{
  "arch": "vit",
  "num_classes": 7,
  "qk_norm": false,
  "parallel_block": false,
  "loss": "cross_entropy",
  "residual_init": "zero_last",
  "beta1": 0.9,
  "max_precond_dim": 512,
  "grad_clip": 3.0,
  "epochs": 8.0,
  "lr_schedule": "constant",
  "warmup_steps": 1220
}
Rows from block 11 of a small image classifier, named by matrix and row number. Rows with one number belong to one neuron. Each number is 128 + 32 x the weight over its row's rms, rounded and kept within 0 to 255. All counts start at 0.
After each neuron's rows are labels from the 100 images, of 14976, where the neuron reaches its highest value: "peak on" is the class under the peak; "responds to" is what is common among them. Only what is clearly more common there than usual is listed. The data: rendered made-up planets. In brackets: how many of the 100, against the usual share in percent.
# fc1: MLP up (model.blocks.11.mlp.fc1.weight, 768x256), inputs 156-207
# fc2: MLP down (model.blocks.11.mlp.fc2.weight, 256x768, transposed), outputs 156-207

fc1.34 [177  30 147  73 102 183  75 160 104 176 132  74  98 114 109 124 133 129 195 126 109 145  82 119  72 167  67 123  96 119  79  96 174 161 102 110 138  50 145 132 113  80 126 226  94 128 164 144 133 131 114 129]
fc2.34 [110 155 133 165 157 163 151 149  78 152 152 156 153 100  92 137 137 119 179 133 161 103  79 145 153 160  70 120 105 171 148 104 169 133  93 144  98  74  78 150 117 120  95 245 113 150 108 114 139  62  48 111]
peak on: planet (60 vs 22.3); ring (35 vs 2.5)
responds to: desert world (100 vs 13.8)

fc1.423 [171  63 109 108 126 116 126 201  81  81 120 124 148 110 130 107 122 117 130 130 123  92 175 128 103  70 101 130 164 172 114 131 131 106  83 129 134 109 138 170  94 147 105 156  99 109  56  86 127  88 121 129]
fc2.423 [100 157 152 134 168 102 131  51 217 178 167 124  87 110 102 155 145 109 123 169 141 138  62 115 124 177 145 123  78 123 109 135 175 129 157 126  98 129 150 115 149  94 114 100 163 167 188 151 140 132 140  96]
peak on: ring (27 vs 2.5)
responds to: cratered rock (100 vs 14.1); rings (79 vs 33.7)

fc1.227 [199  88 103 147 146 168  86 103 136 147 135  65  88 147 113 128 123 106 186 138 110 174 118 118  93 200 123  91 126  92 116  82 162 174  90  77  99  97 178  99 133  90 141 240 111 119 123 122  86 121 145 166]
fc2.227 [ 91 147 155 173 134 164 185 141  95  84 137 147 195 119  88 126 192 127 143 113 117  96 115 150 163 137 115 127  90 136 159 110 169 129 145 104 161 117  60 155 137 140 138 255  74 144 107 110 181  83 104 120]
peak on: ring (68 vs 2.5)
responds to: desert world (100 vs 13.8); rings (95 vs 33.7)

fc1.350 [124 137 116 186 109 183 148 169  87  33 154 165 125 123 219 112 129  41 129 125 149 108 132 115  87 172 137 120 135 126 130  86 120 117 169 128  98 115 122 109 130 164 128 109 107 111  89 138 139  83 145 130]
fc2.350 [143 116 161 108 132 130 113  71 152 188 107  85 158 128  68 148 114 211 162  99 121 152 118 179 175  65 163 135  74  90 139 198 120 164  75 141 156 154 133 131 100 113 117 114 131 132 173 160 128 170 146 131]
peak on: planet (72 vs 22.3)
responds to: cloud-covered world (58 vs 14.5); ocean world (42 vs 14.4)

fc1.124 [251 110  87 150 144  95 109 138 107 144 133 123  65 144 122 142 126 116 122 137 156  92 143 137  92 158 148 108 123 123  95 156 109  90 174 136 169 185 255  87  69  94 179 191 134 104 138  95 120  89 123  95]
fc2.124 [214 153 131 141 137  97 177 106  88  99  99 115 213  69  90 130 119 103 141 160 127 140 150  73 119 125  60 149 180 187  91 149 138 109 118 104 172  76 160 102  75 115 129  66 108 151 123 167 117 155 111 136]
peak on: ring (54 vs 2.5)
responds to: lava world (100 vs 14.7); rings (66 vs 33.7)

fc1.451 [243 108 126  99 115  76 127 164 122 147 150  91  89 116 172 128 134 122  79 126 208 117 131 166  80 180 128 122 119 160  71 151 103  91 168 152 204 146 178 100 128 126 149 152 124 102 184 160 114 120 141 144]
fc2.451 [238 163 136 111 144  98 134  68  98 108 133 129 250  96 109 126 113 137 118 170 127 155 106 131 157 166  82 168 166 156 100 132 113 124 108 163 185  87 171 117 132 121 119 112 156 123 148 184  97 169  78 146]
peak on: ring (26 vs 2.5)
responds to: lava world (100 vs 14.7); rings (73 vs 33.7)

fc1.385 [225 132 108  98 141  62 111 161  94 153 149  92  77 132 164 108 122 120 121 110 172 102 117 133  91 188 146 136 119 171  71 129 139  77 154 131 175 153 212 110 129 130 139 152 133  95 153 122 147 100 131 129]
fc2.385 [235 145 139 105 154 177 126  77  92 129 111 128 221  71 109 122 129 135 144 161 125 139  99 104 148 140  87 177 157 199 105 120  85 105 105 104 221  52 155 122 107 109 126  75 149 114 107 163 119 182  89 132]
peak on: ring (52 vs 2.5)
responds to: lava world (100 vs 14.7); rings (70 vs 33.7)

fc1.271 [121 122 110 131 133 145 106 158 139 122  89 145 128 138 134 131 102 165 110 122 121 149 120 104 142  97 176  94 135  92 144 159 125 146 116 128 165  88 126  88 124 131 139 160 122 137 183 144 104  84 100  85]
fc2.271 [ 39  76 170  99  67 134 138  64 167 106  93  63 161 136 183  89 132 155 125 122 115  83 122 135 117 149 125 142 120 113 119 153  97 145 167 148 191 136 156 127  88 151 114 196 134  93 149 133 136 139 110 194]
peak on: planet (78 vs 22.3)
responds to: cloud-covered world (69 vs 14.5)

fc1.682 [110 141 137  88 111 110  84 104 127 177 158 183  99  71 138 152 115  49 189 137  61 108  93 143 160  97 160 203 121  92 140 151 106  85 101  92 136 124  99 141 155 187  79  97 139  95 159  77 144 114 102 161]
fc2.682 [ 97 100 113 135 148 152 132 152  98  87 156  81  54 120 144 130 121 128 124 148  65 101 115 185 126 157 167 156 114 127 170 156 199  91 182 117 147  78 154  92  93 139 127  90 125 100 147 132 139 119 160 122]
peak on: ring (57 vs 2.5)
responds to: cloud-covered world (100 vs 14.5); rings (100 vs 33.7)

fc1.422 [157 177  71 166 143 166 111 134 135 153 144 108 124 119 163 112 110 138 148 146  90 122 132  96 136  66 107 184  72 147 152 151 126 142 160  96 166 122 151 122 103 155 120 120 113 126  96 130 114 114 171 118]
fc2.422 [102  69 207 102 123 140 135  87 111  55 138 143 173 119 139 133 159 159 136 119 132 115 111 156 118 144 167  47 213 126 150 168 102 159 135 143  52 135 113 116 186 111 154 128 174 133 137 170 107 142 139 144]
peak on: ring (72 vs 2.5)
responds to: lava world (100 vs 14.7); rings (82 vs 33.7); full (53 vs 25.3)

fc1.100 [ 91 156 124 156 139 114  56 119  70  87  87 157 151 174  77  88 173 158 107 100  80 108 110 111  91 101 114 119 137 126 127 104  81 140 140 176 234 137  83 106 158 133 107 127 134 143  94 175 126 155 126 103]
fc2.100 [147 110 195  85  72 155 131 146 187 166 139 102 105 108 137 129  93 113 104 163 186 111 127 167 115 159 128 147 126  98 132 148 173 134 137 130  28 113 198 107 115 107 148 118 115  81 156  88 122  87  95 137]
peak on: planet (82 vs 22.3)
responds to: cratered rock (90 vs 14.1); polar caps (78 vs 26.6)

fc1.147 [183 160 102 127  63 118  85 115 130 102 137 133  77 133  96 166 128 143 182 106  50 155  81 101 102 167 111 152 165 115 103 138 148 172 142 134 145  56 101 175 164 182  89 138  78 128  63 140 158 116 127 119]
fc2.147 [169  92 123 163 111 145 101 218 143 227 115 101 132 124  86 129 158 167 119 103 126  99 104 107 121 152 159 174 103 168 184 148 123 144 171 105 141 107 115 125  56 143 129 107 115  98 176 152 132 107  74  87]
peak on: planet (70 vs 22.3); ring (26 vs 2.5)
responds to: desert world (100 vs 13.8)

fc1.93 [188 102 134 103 164 157  57 104 143 174 152  55  95 158 125 114 103  93 148 134 106 143 100 116  44 157  83 119 110 101 115  53 152 145 114  97 117  73 157  48 147  52 158 250 179 119 136 133 118 125 107 139]
fc2.93 [ 83 148 154 157 157 144 191 124  69  97 114 153 179 144  91 142 157 138 155  95 148 106 104 152 123 206 101 111 104 156 122 108 143 123 139 115 108 139  83 174 133 129 111 255  69 109 109 119 177  47 102 113]
peak on: ring (26 vs 2.5)
responds to: desert world (100 vs 13.8); rings (68 vs 33.7); half lit (54 vs 24.8)

fc1.421 [169 118 162 138  99 110 125 177 151 131 175 107  97 107 128 110 130 144 110 151  84 128 139  92 101 180 145 133 128 142 111 113 143 137 179 147 180 132  73 151 122 168 130  37 100 105 103 157 190 184 108 143]
fc2.421 [ 93 127 129 123 104 137 175 120 119 100 103 119 146 161  82 162 164  90 127  87 153 103 156 124 153 103 138 144 130 155 171 134 134 148 125 138  80  92 132 119 110 101 112  69  85 149 145  87 100 123 137 137]
peak on: planet (68 vs 22.3)
responds to: banded gas giant (72 vs 14.4)

fc1.332 [127 100 203 140 141 138 147 143 150 199 131 140 138 117 147 102 126  71 138  99  84 108 111 136 110 141 144  71 162 168  66 161 112 158 199 161 127 162  51 180 128 126 120 122 164 111  44 169 121 109 151 102]
fc2.332 [103 155  88  83 126 114  97 138 120  64 129 119 113 136 113 139 113 167 116 165 140 134 136 141 148 129 124 175  46  86 172 104 108 112  81 148 138 117 196  78 131 135 172 156  96 144 179  67 143 135 141 180]
peak on: planet (97 vs 22.3)
responds to: ocean world (100 vs 14.4)

fc1.257 [208 136 157 127 103 167 116 153  98 117 149 150  51 108  61 162 132 102 121 105  85 148 124 103  79 125 139  91 106 131 130  96 137  94 134 111 102 147 100 125  92 110 124 247 177 103  91 122 128 113 120 132]
fc2.257 [181 150  68 127 100 126  94  78  54  63 113 112 141 127  86 125 103 164 163 127 146 116 115 170 163 128 112 109 140 122 106  98  53  84 105 104 129 141 154 104  71 112 115 170 137 153 187 193  99  84 104 118]
peak on: planet (96 vs 22.3)
responds to: desert world (100 vs 13.8)

fc1.566 [131 125 136 125 189  86  53 120 135 163  64 195 166 138 130 165  89  66  94  76  98 135 145 176 110  99  98 164 136 141 117 182 163 126 156 108 116 141 140 136 149 137 143 139  87 107  87  86 156 142 151 130]
fc2.566 [101 121  88 142  98 170 173  96 101 101 157 159 125 112 186 129 134 162 217 187 135 107 117 105 165 117 183 136 127  69 142 102  28 129 106 127 133 163 119 160  84 133 135 151 193 140 197 151 123 115  94 128]
peak on: ring (72 vs 2.5)
responds to: cracked ice world (99 vs 14.1); rings (85 vs 33.7)

fc1.400 [220 122 108 117 131 122 114 131  89 195 141 135  39 115 139 128 149  91 118 101 150 153  99 173 160 118 163 132  93 115 134 169 132 151 131 114 121 119 140  90 120 104 133 199 150  85 102 198 172  18  95 114]
fc2.400 [104 106 173 183 112 140 127 138 142 108 104 111  43  88 154 177 139 134 161 176 113 136 160 183 127  98 107 111 118 126 163 172  90  91 132 135 106 112 110  85  78  97 149 134 120 127 131 158 143  91 153 164]
peak on: ring (85 vs 2.5)
responds to: ocean world (100 vs 14.4); rings (90 vs 33.7)